Rows from block 6 of a small image classifier, named by matrix and row number. Rows with one number belong to one neuron. Each number is 50 + 15 x the weight over its row's rms, rounded and kept within 0 to 99. All counts start at 0.
After each neuron's rows are labels from the 100 images, of 14976, where the neuron reaches its highest value: "colour at peak" is the nearest of a few named colours to the mean colour under the peak; "strongest on" is what is common among them. Only what is clearly more common there than usual is listed. The data: close-ups of made-up surfaces with and without defects.
# fc1: MLP up (model.blocks.6.mlp.fc1.weight, 320x160), inputs 0-159
# fc2: MLP down (model.blocks.6.mlp.fc2.weight, 160x320, transposed), outputs 0-159

fc1.256:59 38 53 43 41 66 34 53 68 68 50 39 59 88 67 61 36 39 44 45 12 55 39 26 56 46 48 34 49 43 25 63 46 28 46 53 46 59 63 19 39 62 55 47 54 48 72 50 54 51 64 71 37 62 48 50 46 44 60 70 53 34 22 49 46 71 61 52 42 72 49 53 23 42 39 74 47 59 27 49 58 30 50 41 44 53 84 65 65 57 22 60 66 40 74 29 40 40 79 76 23 42 41 43 60 50 74 61 68 70 44 54 39 42 65 57 34 50 44 38 64 51 43 68 35 56 07 43 63 65 18 24 71 33 73 44 57 47 43 54 60 43 66 41 57 41 68 52 25 56 43 63 26 59 42 22 62 46 81 48
fc2.256:57 64 47 79 67 57 58 35 15 38 24 32 34 66 47 52 44 74 42 54 56 54 39 81 52 55 54 52 45 48 46 44 29 41 39 42 52 29 49 75 48 49 55 51 36 48 66 59 33 20 49 64 63 71 42 37 74 40 45 50 44 26 55 41 52 64 44 66 61 55 70 49 60 28 70 28 72 56 37 29 18 73 56 32 77 58 57 58 50 49 46 39 48 63 44 54 52 51 17 47 62 32 70 76 75 54 70 37 33 28 54 60 50 51 26 44 62 55 53 49 53 46 80 50 41 52 76 41 56 68 73 30 78 43 53 54 45 53 52 58 54 39 49 73 65 39 31 37 26 56 25 40 37 27 22 62 35 83 38 82
colour at peak: white
strongest on: tiles

fc1.13:47 32 62 58 61 86 73 27 71 40 27 51 85 53 65 51 65 48 50 42 55 63 53 73 45 14 41 48 77 34 43 44 61 43 57 70 45 63 56 50 49 52 61 55 55 51 72 35 53 60 61 38 22 75 42 62 40 56 84 48 52 42 46 45 20 35 24 44 29 64 48 56 49 36 66 52 45 54 53 64 42 40 31 40 57 40 52 56 43 62 58 80 66 42 72 39 63 43 35 56 46 40 15 45 49 49 47 66 32 28 43 53 33 58 38 41 53 79 53 37 62 58 50 16 58 59 46 98 61 32 32 66 25 34 52 60 63 36 75 57 42 13 49 43 36 50 28 49 69 29 52 55 53 48 54 47 20 65 58 54
fc2.13:34 54 26 55 48 30 36 57 38 60 62 57 43 67 48 68 47 62 31 81 40 49 60 34 67 66 71 31 30 56 44 39 66 70 56 69 43 67 41 47 63 47 56 55 59 38 50 91 49 59 36 82 66 40 44 53 24 41 17 63 54 60 42 50 65 55 62 71 50 35 48 66 39 49 32 53 52 65 64 50 53 62 20 61 37 38 52 44 58 54 43 41 14 49 37 50 30 35 70 36 58 39 86 50 49 46 49 25 56 50 64 47 57 50 62 52 41 28 70 53 59 61 58 73 33 25 33 34 62 59 36 09 42 60 33 65 37 52 70 18 54 94 68 57 54 52 31 56 11 34 68 58 37 44 51 61 53 53 61 55
colour at peak: white
strongest on: tiles

fc1.22:31 60 49 36 45 81 43 76 45 49 50 56 69 30 46 56 64 45 61 44 52 53 98 44 81 39 16 79 59 39 32 54 75 47 70 38 44 48 38 74 58 71 55 35 50 65 33 40 59 54 36 63 47 59 50 48 68 54 53 54 37 34 42 66 64 79 60 25 43 52 26 25 58 44 38 38 48 32 47 71 43 32 59 59 34 64 62 34 49 57 35 81 45 63 26 13 40 38 35 63 31 50 44 50 44 48 49 65 39 11 64 40 54 55 52 41 55 48 38 60 61 45 51 60 54 12 48 92 59 54 50 61 31 55 59 40 30 38 31 47 41 35 47 44 42 65 56 55 30 80 59 47 66 30 73 41 64 59 53 58
fc2.22:51 42 61 76 43 47 52 61 51 48 75 47 28 36 40 31 47 61 24 43 51 50 33 64 37 62 44 32 42 64 67 61 34 60 46 44 61 82 72 26 65 38 37 27 65 44 79 49 35 70 20 32 56 74 63 39 57 64 53 46 30 40 46 49 62 63 51 71 37 57 45 48 59 45 35 25 24 24 71 36 67 36 37 62 70 41 19 38 43 47 66 63 73 43 42 56 53 38 78 51 66 44 61 56 41 63 75 37 54 56 68 60 34 44 86 48 73 38 51 58 55 59 42 50 51 46 65 41 59 25 35 92 46 64 54 51 44 64 60 83 26 41 51 47 53 27 23 42 63 53 54 69 44 41 17 25 52 49 62 37
colour at peak: pink
strongest on: stone

fc1.245:43 55 66 56 77 42 60 60 36 35 50 35 47 17 46 71 57 42 31 47 52 58 52 47 52 44 52 55 34 73 58 55 44 74 73 04 51 59 41 77 44 57 48 48 47 47 52 37 45 27 47 75 29 43 78 64 52 44 40 72 93 51 39 32 27 68 45 45 44 50 60 36 52 35 77 77 56 47 37 50 59 63 48 34 65 84 64 53 66 50 35 65 54 35 58 48 66 31 68 60 22 50 78 48 61 47 46 25 66 63 42 58 50 35 28 25 21 45 45 52 58 64 44 37 31 67 54 29 35 67 48 35 45 43 56 68 36 48 46 50 51 27 35 55 51 20 50 69 75 53 54 52 60 53 68 13 27 45 41 73
fc2.245:37 73 35 42 54 48 42 53 63 32 61 40 52 39 54 53 25 73 12 34 47 64 41 67 52 39 53 61 55 74 52 52 63 27 56 66 45 61 36 46 56 58 30 77 36 35 43 32 39 35 55 50 85 59 42 50 44 71 54 67 41 32 36 51 69 55 56 54 54 33 53 60 52 49 41 63 51 65 20 67 45 64 33 54 69 46 62 42 49 36 70 41 51 70 45 22 47 48 50 16 79 40 41 41 72 55 75 33 51 38 60 47 33 25 69 72 40 40 26 58 55 53 08 61 69 57 25 50 49 43 46 46 63 35 37 55 32 43 55 70 82 19 47 52 63 67 41 34 41 62 56 32 74 54 70 89 38 50 23 56
colour at peak: green
strongest on: circuit traces

fc1.170:67 37 37 41 69 27 56 76 38 24 38 47 60 44 40 46 48 34 54 39 48 54 44 51 58 36 49 54 74 70 70 49 36 24 80 68 63 62 33 79 44 58 68 65 52 74 45 32 42 45 26 54 40 77 55 75 83 46 34 72 42 34 64 53 68 71 19 46 28 58 29 50 65 30 62 35 69 45 62 34 51 38 55 23 39 51 69 35 30 33 63 47 65 35 55 50 23 39 49 60 56 54 61 57 68 55 52 54 66 50 51 51 38 32 82 29 49 29 34 40 54 41 32 30 29 67 51 65 59 59 58 55 34 54 59 32 46 53 48 62 40 54 90 52 66 41 46 61 65 45 25 38 66 44 38 19 32 52 78 47
fc2.170:53 45 68 35 48 68 56 60 52 68 74 56 82 40 54 65 42 51 49 42 40 58 10 61 48 30 43 25 45 64 72 48 74 74 62 44 67 41 61 14 55 66 45 54 53 46 72 59 55 62 39 47 71 43 48 62 33 55 49 25 63 39 44 33 37 50 64 49 63 43 51 32 48 57 42 30 43 60 79 66 54 50 53 44 44 49 62 17 85 53 33 63 49 53 30 43 45 68 57 53 49 21 51 71 05 46 46 59 41 56 69 51 51 46 41 16 50 61 53 54 41 64 43 56 61 53 23 52 23 48 50 42 50 51 47 36 40 29 22 29 38 71 20 34 49 66 78 69 61 40 64 58 34 49 44 72 61 34 77 79
colour at peak: pink
strongest on: brushed metal

fc1.318:58 59 66 46 25 44 56 59 39 30 50 31 66 52 18 41 31 38 40 47 30 47 52 51 51 22 48 48 71 29 48 33 60 52 61 32 53 51 45 58 30 24 43 58 38 45 64 60 57 65 52 61 65 42 39 15 50 90 44 56 58 53 60 51 64 47 59 50 30 49 65 77 32 60 67 69 43 43 45 36 66 36 36 80 22 36 42 56 39 43 59 73 52 46 74 40 19 52 63 45 71 50 55 51 30 42 50 34 75 33 51 55 26 62 56 48 73 17 43 51 56 57 30 49 57 62 65 50 62 48 65 33 35 73 54 27 75 68 48 52 71 76 61 57 68 47 33 48 31 42 42 27 47 80 36 56 46 84 39 87
fc2.318:32 44 34 45 75 31 42 52 51 50 50 50 45 40 68 83 44 48 48 55 71 63 46 50 73 52 62 50 37 74 43 85 84 74 33 54 59 72 61 47 61 56 83 69 30 49 42 70 35 23 43 43 26 63 59 71 47 13 38 78 31 53 23 24 30 68 56 40 45 45 49 55 73 32 37 31 59 46 51 51 16 55 50 52 61 39 42 47 60 55 59 53 32 62 47 51 58 62 40 69 52 39 49 42 71 51 23 63 44 54 52 52 72 63 58 66 46 61 68 44 46 12 77 57 37 35 34 58 50 27 52 56 65 13 60 60 33 55 54 29 52 38 29 54 57 53 44 63 66 40 44 67 45 52 64 54 53 27 52 18
colour at peak: green
strongest on: circuit traces; carpet

fc1.115:44 54 33 51 45 38 56 59 25 54 62 36 61 58 42 42 58 35 54 29 77 47 53 36 48 45 44 57 49 66 33 51 27 39 20 64 65 43 51 52 52 67 35 64 59 37 50 74 38 55 43 41 48 54 64 59 76 53 43 16 24 73 32 62 48 45 64 23 69 49 14 31 55 78 72 46 39 52 27 56 45 71 55 59 37 61 53 47 57 31 76 70 38 26 49 59 40 42 32 61 49 39 38 51 34 67 72 54 70 42 55 38 51 52 37 50 66 35 55 51 51 92 33 38 44 42 53 31 56 45 12 72 67 30 48 53 51 30 56 97 50 41 41 62 58 68 28 52 38 44 78 75 53 38 64 41 80 31 56 55
fc2.115:29 46 65 23 47 49 67 27 58 49 72 48 19 43 57 64 43 73 88 45 42 36 70 44 43 69 42 27 62 42 31 36 46 26 63 26 63 60 41 93 42 56 66 35 48 45 63 54 32 36 25 60 33 61 63 53 63 53 63 39 47 58 87 59 47 24 68 37 48 44 83 63 80 60 49 57 51 56 57 41 41 48 55 43 41 43 48 61 49 46 35 72 61 70 36 48 50 65 44 44 63 76 57 72 50 33 46 51 13 67 48 53 38 65 64 33 43 51 39 52 62 29 34 66 44 62 65 64 51 55 59 31 38 64 60 39 64 45 35 19 26 62 38 50 47 59 66 37 75 61 40 37 32 41 41 26 68 53 20 36
colour at peak: brown
strongest on: wood

fc1.107:35 42 36 54 51 60 48 59 53 45 63 47 71 57 79 60 26 43 42 54 52 38 59 52 48 64 60 78 53 65 71 66 50 49 61 24 47 54 87 78 11 21 41 44 59 74 54 32 48 71 66 68 35 76 46 39 45 51 74 44 38 55 60 43 38 45 36 45 77 47 38 50 46 99 47 41 50 33 25 68 30 49 60 47 43 50 48 60 64 52 40 49 44 37 77 51 48 49 49 37 55 51 46 54 64 43 78 71 66 36 49 45 61 56 31 47 35 64 40 41 46 52 44 44 30 39 58 71 13 50 36 40 22 54 29 51 42 62 13 44 47 49 68 58 31 31 79 22 52 35 29 60 27 68 74 53 39 46 41 57
fc2.107:49 55 52 41 42 29 39 62 43 44 26 32 53 40 60 53 60 75 09 52 53 49 69 82 55 61 90 51 60 39 56 48 56 40 27 42 57 64 44 53 74 78 70 61 47 24 43 38 32 56 45 19 42 45 66 62 37 18 09 70 41 30 44 58 58 48 59 43 57 46 48 60 87 40 64 68 56 39 65 39 44 40 48 53 44 24 59 39 64 51 42 64 29 50 37 53 56 43 22 48 53 48 56 61 48 35 79 55 52 57 52 74 48 46 75 61 30 53 50 52 65 67 56 67 77 37 25 46 59 27 56 39 79 48 29 46 64 51 65 36 38 49 49 54 53 63 42 38 34 71 74 20 26 54 25 72 58 60 48 40
colour at peak: grey
strongest on: stone

fc1.158:56 57 54 47 50 32 76 83 41 42 70 24 24 70 27 19 27 58 62 13 59 39 46 70 65 59 29 71 60 46 45 46 61 66 67 39 75 77 38 45 40 36 16 33 47 49 27 37 42 41 45 55 49 47 46 38 65 48 45 63 50 59 57 47 40 27 58 37 44 49 84 53 53 72 20 60 82 71 70 44 32 56 57 17 54 45 38 26 51 31 62 76 58 51 57 54 29 66 40 56 59 47 57 33 62 43 68 39 79 32 55 68 36 53 30 64 46 42 40 47 41 53 41 59 31 63 34 65 42 68 30 68 60 57 37 74 50 63 43 62 51 40 55 69 67 53 48 69 28 28 35 37 45 68 56 46 50 62 53 62
fc2.158:35 54 39 33 53 44 49 53 49 56 42 55 49 37 54 76 48 53 22 75 80 51 35 46 33 44 56 50 37 27 57 31 51 50 56 31 43 56 28 43 74 50 39 67 64 53 34 64 63 34 46 50 46 61 40 50 60 67 41 57 63 63 46 25 15 29 62 59 57 39 45 73 40 58 48 45 38 18 38 54 48 64 45 51 55 43 55 46 59 15 76 79 65 47 83 51 68 81 47 30 74 54 41 65 30 58 37 64 52 46 54 84 40 35 69 69 35 55 26 38 48 59 42 53 58 52 34 46 41 73 63 70 52 21 43 80 26 44 63 50 39 78 71 73 41 69 48 24 27 56 60 20 69 33 50 50 54 32 36 43
colour at peak: brown
strongest on: leather

fc1.257:50 18 57 34 70 48 28 48 49 33 65 30 85 37 38 57 53 49 42 54 49 50 49 68 77 45 34 51 67 14 39 63 60 51 40 68 66 27 53 43 50 43 51 84 50 51 33 55 62 43 61 37 51 70 47 59 38 34 23 62 57 38 63 62 44 21 49 56 39 34 30 54 56 60 36 74 72 38 51 49 62 22 39 69 75 53 33 51 51 43 47 44 45 30 52 70 62 45 53 51 77 41 36 64 53 48 43 80 56 41 49 59 37 79 50 45 28 58 51 20 46 47 30 43 48 52 46 61 22 62 33 72 38 42 54 44 48 38 92 68 62 40 31 73 15 52 65 73 41 60 69 74 33 74 38 37 61 61 56 38
fc2.257:53 54 13 60 24 43 43 37 55 60 66 51 37 63 76 50 46 40 57 68 39 55 42 25 23 57 51 48 53 63 44 51 57 48 53 41 51 33 60 36 59 54 57 25 46 48 35 69 51 78 66 78 38 39 74 53 79 38 63 52 74 52 60 66 64 51 37 67 52 76 51 36 46 53 74 42 39 39 67 67 57 54 48 16 43 32 56 53 61 51 24 42 39 29 37 55 37 59 68 36 19 13 59 44 24 62 37 60 41 58 60 28 38 15 59 59 53 52 55 44 43 72 82 34 54 13 43 63 50 61 42 71 33 46 40 43 80 42 67 59 37 54 53 50 84 73 35 29 36 49 61 77 40 52 57 38 59 56 47 34
colour at peak: white
strongest on: tiles; smear

fc1.293:56 52 24 63 63 57 63 45 86 56 59 27 62 28 34 59 41 23 50 63 32 53 38 51 70 63 49 22 40 29 40 48 48 35 39 40 66 63 64 48 47 59 63 59 41 75 78 47 62 25 52 69 46 75 45 21 69 57 31 61 76 41 48 58 68 52 20 20 31 28 59 59 44 38 71 71 44 59 41 48 54 40 54 57 27 48 51 64 72 67 48 60 49 15 91 58 55 64 62 69 47 55 59 53 59 48 46 50 48 00 36 33 35 45 56 37 54 34 48 32 32 34 48 59 45 49 41 66 60 38 42 63 44 57 51 30 26 62 59 48 61 49 61 55 29 44 58 46 72 35 34 38 69 64 58 54 51 58 46 85
fc2.293:57 67 54 52 94 25 46 52 36 38 54 52 61 45 55 30 49 48 50 37 72 41 61 46 63 52 58 45 37 64 37 48 70 30 60 36 46 33 34 44 60 47 68 64 33 17 52 67 71 36 65 48 38 50 47 48 58 42 49 53 74 47 50 54 32 67 33 52 88 46 59 38 52 49 53 62 49 78 55 57 69 69 31 54 14 43 51 59 42 48 35 47 51 42 43 30 50 58 42 84 54 01 39 57 45 41 64 53 17 55 37 27 64 35 38 65 53 62 66 32 50 81 39 41 41 28 42 42 51 66 74 28 39 44 45 82 69 47 48 29 27 70 29 80 74 55 36 68 34 67 64 37 46 34 52 40 59 68 50 53
colour at peak: white
strongest on: tiles

fc1.233:55 34 58 58 35 31 49 42 58 35 29 39 73 65 42 53 48 56 57 61 26 48 46 47 47 62 39 35 87 53 38 51 65 38 69 36 40 57 40 48 82 62 65 52 49 44 52 51 50 62 47 20 80 74 33 63 80 66 51 78 46 54 43 40 47 66 53 24 44 47 86 59 47 30 59 69 64 70 23 48 41 46 42 62 53 25 56 50 38 61 60 48 23 51 69 47 53 36 62 68 41 42 51 61 66 83 35 46 58 49 41 66 24 57 66 40 66 32 25 30 34 56 19 50 45 40 59 44 22 75 41 63 41 53 75 25 51 79 69 60 31 44 45 21 51 51 61 26 53 63 38 29 42 38 66 25 52 53 63 71
fc2.233:08 36 12 33 62 60 57 34 48 43 58 50 41 37 76 51 43 54 39 55 54 55 69 65 77 58 40 54 33 35 49 48 63 48 23 80 58 51 53 47 34 47 36 53 47 48 61 73 57 52 68 63 60 50 60 50 41 32 58 19 90 58 35 71 65 42 49 51 57 61 49 42 34 53 50 53 66 32 61 66 60 39 45 46 44 63 43 57 42 81 54 42 74 67 42 56 49 70 50 42 70 47 51 24 41 38 49 35 08 54 69 59 55 74 37 49 42 25 66 50 63 48 69 54 66 58 16 32 75 28 57 40 67 41 10 62 33 47 47 67 64 45 47 73 34 72 54 60 39 26 48 69 25 54 29 45 46 62 30 37
colour at peak: white
strongest on: tiles

fc1.2:57 35 30 53 40 10 38 74 38 32 41 32 53 64 27 70 66 35 43 45 46 66 53 53 38 62 47 57 69 61 66 46 45 40 38 65 72 41 51 60 57 33 59 55 31 66 31 41 34 38 57 52 68 46 52 38 73 13 58 38 75 44 42 64 43 50 47 31 49 68 05 61 61 66 45 21 45 45 19 70 53 52 87 53 50 33 53 76 59 31 45 42 74 48 56 42 60 45 70 30 36 32 54 43 65 55 48 68 67 65 57 36 63 31 36 67 55 11 59 63 73 40 37 84 38 69 52 36 53 59 45 26 45 76 55 50 42 55 42 58 51 58 64 64 54 29 55 42 35 62 61 57 42 42 41 32 85 45 44 52
fc2.2:56 88 43 51 48 78 58 56 64 43 46 39 17 41 70 12 40 65 41 52 61 35 38 81 50 26 45 62 52 45 49 60 53 71 50 28 45 51 48 52 39 69 41 43 42 43 59 40 63 43 51 48 50 20 28 58 50 50 39 47 31 51 41 57 69 40 60 72 94 31 72 55 54 58 66 53 55 41 51 56 53 62 22 37 42 50 39 46 51 76 40 51 30 42 53 66 34 62 22 79 84 71 28 50 50 47 65 74 19 29 43 60 47 39 56 49 48 67 35 45 63 60 64 43 72 46 37 50 59 56 47 70 58 29 35 51 75 35 58 26 21 34 28 50 66 72 36 69 59 42 53 21 39 43 42 72 39 49 61 63
colour at peak: grey
strongest on: brushed metal

fc1.85:70 31 41 50 24 43 52 62 68 62 77 61 72 57 44 25 60 49 70 43 44 50 40 71 58 62 24 33 51 43 53 43 53 57 18 46 49 48 35 56 25 46 42 71 63 24 65 35 61 69 56 54 52 35 57 30 79 77 29 62 37 53 26 61 60 65 45 64 38 66 27 49 28 33 45 55 49 75 64 34 86 36 54 83 58 14 58 43 53 48 40 41 73 34 65 52 28 38 65 43 73 58 55 49 38 36 55 32 21 42 51 34 66 55 65 42 61 44 61 27 56 52 41 60 39 58 16 53 52 37 47 69 38 53 57 42 56 67 48 78 51 34 49 52 51 80 38 45 50 26 70 45 52 58 35 42 61 38 74 77
fc2.85:53 85 61 45 82 44 54 73 74 41 52 37 36 45 60 60 72 66 56 61 69 56 49 56 45 57 42 43 79 43 35 53 54 39 29 55 36 77 53 36 70 37 78 53 39 69 39 65 44 13 75 39 70 54 35 52 58 33 32 35 47 30 54 67 37 53 62 54 41 52 86 54 59 41 45 63 39 48 61 30 38 25 37 43 41 71 34 74 53 42 49 51 46 51 07 53 59 53 59 38 59 29 63 44 56 71 32 81 60 40 64 82 49 23 47 34 56 56 70 80 51 32 60 49 15 57 52 39 62 58 63 22 47 62 51 18 37 35 60 28 42 43 46 59 38 60 67 38 51 45 29 46 36 66 44 44 45 45 44 52
colour at peak: white
strongest on: tiles

fc1.16:64 54 36 44 34 49 65 36 67 41 56 43 49 40 46 28 40 23 67 39 53 48 20 41 47 44 35 45 56 58 62 52 29 58 58 35 72 80 58 46 43 54 38 54 57 44 53 40 46 24 34 03 44 60 71 71 58 50 64 49 79 43 67 41 85 47 23 42 51 44 56 57 45 41 28 58 68 66 78 76 65 19 08 61 58 82 72 55 47 22 75 45 25 38 33 42 45 32 41 32 49 66 45 66 45 46 61 47 68 74 63 37 54 49 58 49 45 42 51 35 39 59 49 31 66 57 41 43 41 52 61 72 63 32 77 65 52 50 40 27 58 66 55 55 51 71 42 45 38 50 55 35 54 40 45 68 57 25 59 85
fc2.16:52 45 39 69 57 47 37 51 63 86 73 35 82 38 40 61 54 42 29 38 49 48 50 33 79 48 56 49 57 13 73 37 51 70 60 72 60 59 55 42 55 59 51 67 66 29 74 66 56 64 25 63 50 65 25 68 62 61 32 52 77 55 54 61 43 42 36 57 32 41 60 60 54 71 62 60 37 42 29 51 52 55 35 39 50 09 29 28 28 53 40 36 66 50 50 56 60 60 33 42 35 40 52 39 38 49 54 59 67 44 67 53 49 37 29 34 63 85 56 33 38 38 55 29 45 58 51 70 26 63 59 34 48 39 52 41 38 53 70 18 33 56 37 57 58 70 90 74 50 36 49 48 73 58 44 33 70 25 30 36
colour at peak: white; pink
strongest on: tiles

fc1.145:36 52 47 50 25 42 41 68 88 36 39 72 59 43 45 39 40 58 53 43 33 54 60 59 81 57 60 54 39 46 37 50 57 90 85 34 44 24 72 44 60 79 30 35 73 32 36 39 46 46 54 39 58 75 62 51 43 73 57 45 54 79 64 32 26 34 61 26 60 46 44 80 43 71 27 33 37 35 46 73 72 61 51 46 24 61 59 60 65 46 53 29 38 67 24 35 56 55 40 27 41 61 71 59 58 24 42 55 40 42 32 61 39 55 71 43 49 18 77 63 39 47 51 66 54 33 24 43 68 50 52 57 56 40 68 48 27 62 51 37 68 46 51 45 38 41 17 48 47 42 65 58 35 44 62 37 49 56 65 45
fc2.145:63 72 71 43 50 55 74 38 03 46 92 34 18 45 54 53 50 62 35 87 68 87 42 52 48 55 59 35 55 38 61 67 69 37 59 52 50 41 50 50 59 65 35 41 72 76 41 46 44 29 54 43 50 39 40 51 44 38 62 53 29 37 29 28 65 83 33 75 44 72 65 60 73 40 27 33 43 44 59 36 60 29 39 46 37 55 42 66 34 35 51 60 51 24 59 40 39 37 34 47 25 69 30 44 36 71 62 60 66 53 75 15 48 43 61 57 53 53 48 51 74 43 45 37 65 60 49 49 67 37 57 46 48 43 44 53 77 41 35 70 27 55 71 67 65 57 48 36 55 37 40 52 44 52 52 18 41 48 46 56
colour at peak: brown
strongest on: leather

fc1.108:70 29 48 71 47 50 44 55 23 63 58 48 49 65 48 39 75 43 46 38 50 29 54 76 53 33 54 12 57 30 38 42 39 25 41 37 39 35 46 48 38 37 41 61 44 38 59 87 45 65 38 58 73 93 71 35 68 69 41 57 52 51 37 42 66 59 30 32 46 38 52 50 29 56 52 38 24 48 34 71 26 60 56 65 38 58 31 59 53 56 43 42 24 31 43 38 81 61 67 36 57 66 63 70 33 82 46 36 41 48 38 74 44 41 54 67 33 59 40 80 74 59 50 46 43 62 47 75 49 61 49 62 42 49 79 46 73 56 42 39 32 69 59 37 32 38 49 62 67 58 32 50 37 69 35 26 49 53 46 82
fc2.108:24 35 48 55 65 43 47 18 41 71 30 31 31 49 98 68 46 53 48 45 67 50 43 53 60 40 50 71 48 57 64 52 73 56 44 76 60 60 36 27 42 39 55 19 68 34 53 47 49 22 55 97 59 57 64 55 32 11 38 56 45 43 58 35 58 44 56 37 77 78 33 40 53 33 31 64 73 56 56 36 48 50 50 50 47 41 57 60 40 65 36 67 44 82 41 49 43 70 53 43 45 42 58 25 38 43 34 44 63 74 81 51 59 36 45 52 28 34 63 88 27 26 40 70 57 51 70 47 62 51 60 44 48 20 32 54 29 64 55 52 45 52 50 55 40 58 48 40 64 76 47 44 69 44 49 49 50 59 55 66
colour at peak: pink
strongest on: stone

fc1.144:70 35 18 38 29 60 19 10 74 67 62 56 54 72 30 61 44 36 15 34 75 67 34 39 74 35 70 42 55 69 51 62 87 39 61 64 69 68 39 38 57 46 55 27 46 79 54 37 27 37 33 44 34 43 47 49 50 39 50 24 37 37 29 52 44 54 66 47 51 43 58 51 32 51 78 52 50 44 57 55 50 51 55 77 60 51 68 63 64 35 61 52 64 42 47 44 41 33 55 29 24 32 16 50 63 43 70 61 75 35 38 37 55 47 42 77 70 64 42 69 53 34 61 37 44 71 33 49 61 48 81 82 49 54 33 46 61 62 66 61 52 53 48 48 46 48 39 71 42 47 37 57 50 47 41 56 24 44 43 63
fc2.144:39 68 48 41 38 48 51 86 57 57 50 70 39 42 88 43 63 38 87 50 40 33 16 57 50 47 28 62 46 47 45 59 35 78 44 61 75 70 67 64 52 28 50 48 52 11 45 43 65 46 38 60 41 33 30 57 56 40 31 62 67 64 60 57 67 68 53 52 38 14 65 47 36 67 42 51 41 76 79 55 51 46 25 45 53 43 04 49 43 38 37 44 39 69 64 42 57 79 53 55 78 33 75 31 43 42 39 42 30 38 89 50 34 44 52 42 41 49 41 36 48 57 40 58 37 61 39 35 64 48 50 40 47 41 63 53 50 54 39 31 36 47 70 53 61 72 42 52 60 36 55 53 71 22 62 51 71 40 58 68
colour at peak: pink
strongest on: brushed metal; stone